python train.py --model="self-supervised image encoder" --dataset="rendered solids tumbling over patterned floors" --train_examples=97500 --image_size=32 --crop_scale_min=0.3 --horizontal_flip=true --translate=0.12 --color_jitter=0.6 --method="moco_v3" --arch="shufflenet_v2" --norm="layernorm" --activation="relu" --depths=[2, 5, 2] --kernel_size=3 --stem="single" --widths=[96, 144, 208] --projector_hidden=1024 --projector_out=256 --projector_hidden_layers=2 --temperature=0.1 --target_momentum=0.99 --init="orthogonal" --optimizer="muon" --muon_scale="original" --lr=0.011 --momentum=0.95 --nesterov=true --orthogonalizer="newton_schulz_5" --adamw_lr_other_params=0.0019 --grad_clip=1.0 --steps=5900 --batch_size=256 --epochs=15.5 --lr_schedule="linear" --final_lr_fraction=0 --warmup_steps=290 --weight_decay=0.1 --adamw_weight_decay_other_params=0.05
Rows from block 3, named by matrix and row number. Rows with one number belong to one channel. Each number is 128 + 24 x the weight over its row's rms, rounded and kept within 0 to 255. All counts start at 0. After the name is the row's rms in percent of the matrix's.
# p10: first pointwise conv (model.blocks.3.p1.0.weight, 72x72x1x1), inputs 0-71
# p20: second pointwise conv (model.blocks.3.p2.0.weight, 72x72x1x1, transposed), outputs 0-71
p10.0 037 [172 134 136 141 105 130  78 116 131  89 120 121 117  99 101 152 132 139 136 123 131 163 112  96 139 113 143 167 129 162 128 132 103 138 100 101  79  93 166 128 110 108 110 135 148  91 132 102 117 118  97 115 125 126 112  70 111  91 149 110  90 106 149 186 105 134 151 135 131 158 132 125]
p20.0 030 [125  97 147 153 151 141 115 120  82 156 107 151 164 121 146 121  97 152  89 162 111 107 143 119 147 106  92 126 127 120 138 121 159 140 162  95 139 129 150 176  94 149 138 147 143 107  91 170  92 123 106 125  96 106 155 154  98 146 138 136  77 138 137  96 160 132 144 117 144  91 133 138]
p10.1 095 [ 96  94 152 128 149 105 148  85 108 117 130 134 144 137 147 132 149 113 103 141 136 114 132 154  89 155 121 138 126 143 150 126 115 140  63 128 168 103  97 127 139 102 153 140 165 141 168 110 118 131 123 153 123  72 114 147 141 135 101 150 175 138 125 128 121 131 150 129 164  88  84 176]
p20.1 120 [104 114 153 115 103 132 131 114 152 109 133 132 122  51 116 137 143 101 102 107 147 153 130 131 154 167 153 130 146 106 151 125 146 183 117 132 192 137 130 135 174 126  88 151 102 117 106  98 143 116 156 123 100 131 150  87 139 116 125 102 178 110 123 117 121 140 119 125 130  88 151 140]
p10.3 041 [173 116 131 120 122 119  75 112 118  95 114 130 129  88 125 152 149 141 122 136 145 143 103  93 120 102 131 175 124 158 128 122 114 126 109  99 107 128 163 140 108 134 135 135 166 102 124  97 144 128 118 109 133 119 142  68  69  92 140 100  93 118 143 184 119 128 175 133 130 148 154 141]
p20.3 045 [135 102 158 138 141 160 129 119  97 142 102 160 160 109 150 117 112 139  78 160 117  99 135 122 148 109  83 118 152 114 151 126 140 145 163  83 141  85 145 184 100 145 142 131 148 119  99 165  80 125 110 135  98 103 143 153 108 136 121 130  93 141 127  80 161 130 125 124 136 100 135 140]
p10.5 113 [120  89  98 127 206 125 134 142 101 113 111 128 153 158 116 123 122 149 165 139  92 132  78 130 135 134 114 115  90  65 109 129  94 103 121 142 144  96 147 129 121 118 120 130 130 137  96 125  89 128 128 128 155 109 123 101 131 138 132 183 140 145 122 112 143 165  93 130 155 118  93 153]
p20.5 109 [146  61 145  93  55 140 133 105 145 143 103 150 136 126 119  84 142  94 149 125 133  94 128 124 128 124 163 130 141 137 159 136  96 127 185 118 110 173 120 121 141  91  99 119 148 112 154 143 130 133 156 136 114 137 125 111 152 109 133 131 157 127 129 132 170 119 175 106 126 138 128  93]
p10.6 125 [104 109 119 127 119 125 111 125 131 130 161 125 117 151 139 134 136 112 114 155 134 154 103 120 192 147 156 124 148 140 116 128 121 108 113  93 195 130 130 126 127 158 133 129 139  85 229 128 182 128 100 115 139 121 109 110 127 148 104 148 109 121 125 143 110 128  95 127 128 110  92 109]
p20.6 105 [143 125 123 136 131 155 144 104 132 143 172  93 125 142 151 106 129 144 135 126 122 102 112 116 132  93  96 138 151 164 130 110 111 121  97 131 178  81 178 171 126 135 131 114 131  85 115 116 163 124 119 132 148 217 135 108 145  99  87 143  89 123 120 127 109 103 129 129 130 127 144 132]
p10.7 040 [175 122 133 133 104 122  89 134 131  97 105 123 109 101  97 144 121 125 137 119 133 175 108 102 140 106 118 145 112 133 116 122  99 132 112 103  77 100 171 128 124 112 113 126 154 101 129 102  95 136 100 115 124 134 116  67 102  90 140  89  68 118 149 182 125 144 141 122 121 163 136 114]
p20.7 025 [122  94 137 157 149 126 105 120  82 153 116 126 157 131 120 118 110 127  89 151 123 122 137 108 127 128  89 126  92 128 136 172 169 133 149 112 117 165 132 136  99 153 107 138 122 118 119 148 114 138  84 150  98 145 159 189  83 172 126 118  97 167 137 120 158 121 167 102 141  95 123 141]
p10.8 123 [120 105 168 131 148 100 120 103 185 120 169 141  97 136 145 113  78 123 152 133 116 138 113 178 153 184 149 117 103 123 147 126 152 148 102  67 113 152 130 127 126 126 146 110 141 112 143 133 125 127 155  93 116 130 122 186 130 149 100 120 123 136  95 161 144 121 136 127 159 101 132 106]
p20.8 121 [121 137 126 140 123 111 118 135 100 110 169 115 160 170 113 136 158 158 132  92 144 139 101 122  99 120 121  66 199 132 117  96 103 106 118 128 130 106 160 126 153 155 147 108 128 152 124 175 144 115 133 141 143 152 139 140 102 109 106 129 116 153 127 120 123 120 109 119 128  53 166 114]
p10.10 111 [117 141 101 130  83 172 181 149 114 159 123 120 124 123 147  92 167 105 171 124 123 106 161 140 155 126  84 108 135 137 166 127 116 135 125 158  98 119 105 128 109  98 137 138 160 176 156  93 151 128 140 152 115 113 135 115 126 139 156  76 167 121 140 116 136 137 112 125 112 149  85 143]
p20.10 116 [129 136 159 116 113 122 112 157 139  91 125 145 158 144 114 127 149 140 139 142 153 109 102 143 160 121  90 141 120 124 142 133 148 125  92 100 144  90  92 132 151 179 136 159  94 125 119 103  64 114 135 137 180  82 121  88 109 150 152 123 124 143 140 142 122 144 130 167  71 128 145 120]
p10.11 065 [137 163 119 147 127 161 138 107  95 151 137 117 120  98 139 128 146 127 124 129 131  85 108 141 153 117 151 146 161 102 134 129 112 137 121 100 142 123 108 124 155 157 123 133 118  80 130 140 115 124 140 150 123 112 140 161 154 143 172 178 103  28 131  70 112 132 121 125 148 153 125 134]
p20.11 021 [103  97 128 168 168  97 117 111 115 141 119 144 167 145 101 105  94 140 118 165 138 127 121 119 113 125 102 123  99 115 108 136 168 129 153 133 101 182 141 135 107 162 107 154 107  92 107 144 127 124 115 140 131 143 159 183  99 169 122 135  87 137 126 138 155 129 165 120 146  70 132 128]
p10.12 102 [119 112 140 130  95  96  72 100 129 112 135 111 119 156 128  98 165 132 151  93 145 147 145 145  73 128 100 136 104 165 118 128 127 123 110 117 111  91 107 127  98 121 126  77 121 214 151  99 137 128 153 113 131 130 121 106 126 132 144 118 138 153 156 146 110 158 167 130 137 122 100 122]
p20.12 098 [127 108 115 151  75 120 172 109 160 105 116 144 109 141  88 118 124  93 147 126 161 117 105 119  86 121 138 140 130 132 159 153  75 142 146 128 185 105 138 109 121 116 157 138  97 159 174 134 144 121 115 121 118 134 114 114 127 159 187 145 113  82 127 136 132 112 129 119 143 144 148  86]
p10.13 032 [175 141 144 134 105 145  96 111 113  97 106 113 121  82 110 136 123 143 144 127 134 142 101 102 157 101 170 181 138 135 125 131  92 139 112  98  99 108 157 128 115 120 112 135 146  87 134 105 110 127 102 116 126 122 119  85 100 106 154 116  84  71 161 163 112 136 156 128 126 170 137 116]
p20.13 063 [133 106 142 140 132 155 124 121  81 162 103 164 154 101 149 120 118 148  84 156 101 108 146 120 159 112  94 125 155 117 153 124 138 145 163  81 145  87 151 187  98 140 144 137 153 124  96 170  90 126 116 130  92  87 141 146 109 126 129 133 105 137 132  78 149 127 126 122 135 111 135 131]
p10.14 096 [ 94 122 137 127 159 147 145 139 126 137 168 139 142 180 124 113 141 172 133 166 117 177 124 143 109  77 112 132 159 124 149 129 108 146 133 142 136 129 138 126 182  95 107 113 112 183 139 109 156 130 115 128 113 148  75  99 146 156  89 156 103 134 136 109 159 135 114 129 157 142 117 157]
p20.14 119 [140 201 121 107 128 155  76 129 134 127 131 111 107 135 129 154 128 151 137 129 176 166 120 137 120  96  93 118 166  98 133 116  80 109 118 124 133 127 145 119 134  87 151 130 130 145 155  92 148 151 130 122 132 102 105 154 177  79 166 128 150 151 131 138 114 138 107 111 111  87 133 118]
p10.15 111 [171 132 103 128 121  92  95  97 124 154 106 152 110 119  99 132 130 111 102  97 135 157 142 123  79 112  68 126 130 108 129 127 126 123 107 141 144  97 111 127 108 136 139 116 162 160 129 116 134 130 128 155 126 116 145 110 132  75  93 135 127 188 182 165  94  86 106 128 118 105 113 126]
p20.15 109 [111 126 131 125 124 137 116 117 104 155 130 122 127 123 143 110 147 140 103 113  94 140 116 132 112 117 137 106 101 100 134 150 141 151 124 124 147 159  86 121 121 151 115 133 115 157 165 112 119 138 151 158 134 135 162  51 159 142 174  71 155 103 131 127  86 145  88  95 171 156 153 161]
p10.64 120 [103 129 123 126 133 101 134 175 176 141 128 130 118 112  97 143 109 143 127 126 115 134 144 108 143 123 141 191 122 161 125 129 154  94 141 136 114 101 127 129 152 161 108 143  99 153 100 160 197 126 151  65 144 145 125 100 157 131 133 107  97 150 144 128 165 112 165 127 127 147 119  95]
p20.64 127 [117 127 130 130 118 168 118 104 105 136 129 147 119 132 136 155 134 109 135 131  86 122 134 128  88 124 153 149 128 108 103 154  78 119 127 134 134 166  74 122  93  81 124 127 173 157 118 136 153 122 106 148 170 143 128 132 162 150  85  90 175 100 135 169  84 136 160 131 118 131 154 127]
p10.65 086 [152 107  98 128 152 151 132 133  93 109 108 108 132 142 129 158 126 132 125  67 128 136 127 125  70 172  96 128 149 130 126 129 128 104 119 147 129 171 191 125 138 132 142 166 131 163  76 141 102 129  93 155 162  93 137 126  99 137 126 145 143 112 118 138 146 148 129 127 127 191 129 131]
p20.65 126 [127  73 107 160 133 164 114 149  97 123 153 131 104 132 149 130 133 103 143 154 154 110  79 125 154 162 156 146 108 117  93  88 157  83 147 126  80 148 133 149 144  96 113 138  98 138 181 134 139 151 127  96 136  97 158 137 149 140 124 126 141 160 128 124 136 102 120  85 144 137 118 107]
p10.66 113 [126 144 100 128 122 111  84 175 153 125  99 101 156 130  76  84 158 130  91 125 105 121 110 119 120 118 103 173 118 185 109 129 121 129 146 114 147 119 118 126 137 155  94 134 149 136 140 149 124 127 153 137 129 119 104 135  86 136 177 115 106 182 122 106 118  88 153 127 114 101 127  90]
p20.66 122 [134 155 153 110 112 122 157  85 145 113 117 119 101 158 121 137 138 129 140 119 115 139 141 130  68 119 178 171 123 134 132 134  91 135 146 120 141 152 103 124 115 117  99 102 139 114 116 151 104 139 132 148 175 156 100 118 118 111 129 117 129 149 123 165 166 120  81  95 119 135 191  73]
p10.67 122 [116 108 108 126 154 145 114 201 135 109 108 112 129 200 108  96 116 139 137 129 107 126  95 115 109  94 154  97  98  96 142 128 188  99 114 151  97 107 140 128 120 139 107 140 102  92 120 138 114 130 115  95  99 144 128 113 133 108 131 108 166 114 147 113 107  99 159 127 107 152 125 123]
p20.67 109 [130 115 130 117 112 135 123 113  83 128 123 130 127 100 109 150 137 116 122 109 116 122 121 136 179 143 158 101 143 126 181 119 104 110 195 162 111 136 137 144 121 145 129 117 148 145 103 114 111 127 118 171  77 121 119 182 162  85 130 110 124  91 121 198 141 131 114  98 139 143 116 124]
p10.68 107 [135 162 117 128 131 165 149 109  99 163 142 128 124 107 143 119 143 123 122 117 127  75 113 149 139 125 146 148 162 102 132 127 109 137 127 109 152 135 104 127 160 161 129 131 113  91 127 143 118 129 143 151 125 121 149 165 161 151 163 180 110  35 121  65 114 132 119 130 146 150 123 139]
p20.68 028 [100 108 125 161 163  89 116 118 138 130 131 120 149 156  99 121  94 130 137 147 151 134 115 120 101 135 134 128  76 122 101 137 167 121 137 154  99 199 129 105 121 156 104 156 102  89 118 125 133 124 118 128 144 166 154 173 102 166 124 134  95 137 138 163 151 134 170 125 142  82 126 138]
p10.69 125 [121 128 116 126 105 135 158 117 115 152  90 143 200 159 166 112 144 115 191 100 126 160 115 122 168  91 129 128 137 170 141 128 120  92 111 154 186 152 142 127 106 103 143  99 147 126 124 128 137 129 114 147  98  93 116 129 159 129 117  98 131 119 133 122  95 127 115 128 115  98 166 119]
p20.69 122 [115 107 129 132 121 137 120 148 153  93 134 146 111 117 123 112 140 130 140 140 133  91 126 128 155 132 108 155 110 104 163 143 121  97  98 127 125 107 141  93 179 127 150  96 100 123 141 129 141 148  53 136 174 115 159 154 113 161 151  89 138  77 129  80 150 129 161 150 142 164 129 149]
p10.70 124 [119  89 113 128 142 121 145 131 108 114 124 120 129 147 168 139 127 194 133 156 174  99 113 164 118  93  83 123 137  92 102 130 128 118 106 131 122 138 103 129 157 153 160 151 141 124 112 107 109 131 111 137 135 134 135 135 142 107  73  67 102 135 137 118 109 123 139 129 201 126 160 134]
p20.70 112 [163 111 119 128 221 117 168 112 148 128 119 149 141 120 127 118 165  70 156  99 131 163 143 115 110 123 119 153 125 109 102 129 139 124 131 118 151 121  91 128 119 122 130 162 144 140 100  85 147 150 129 121 116  93 118 150 146 111 132 157  88  95 120 150  91 135  87 118 130 136 123 156]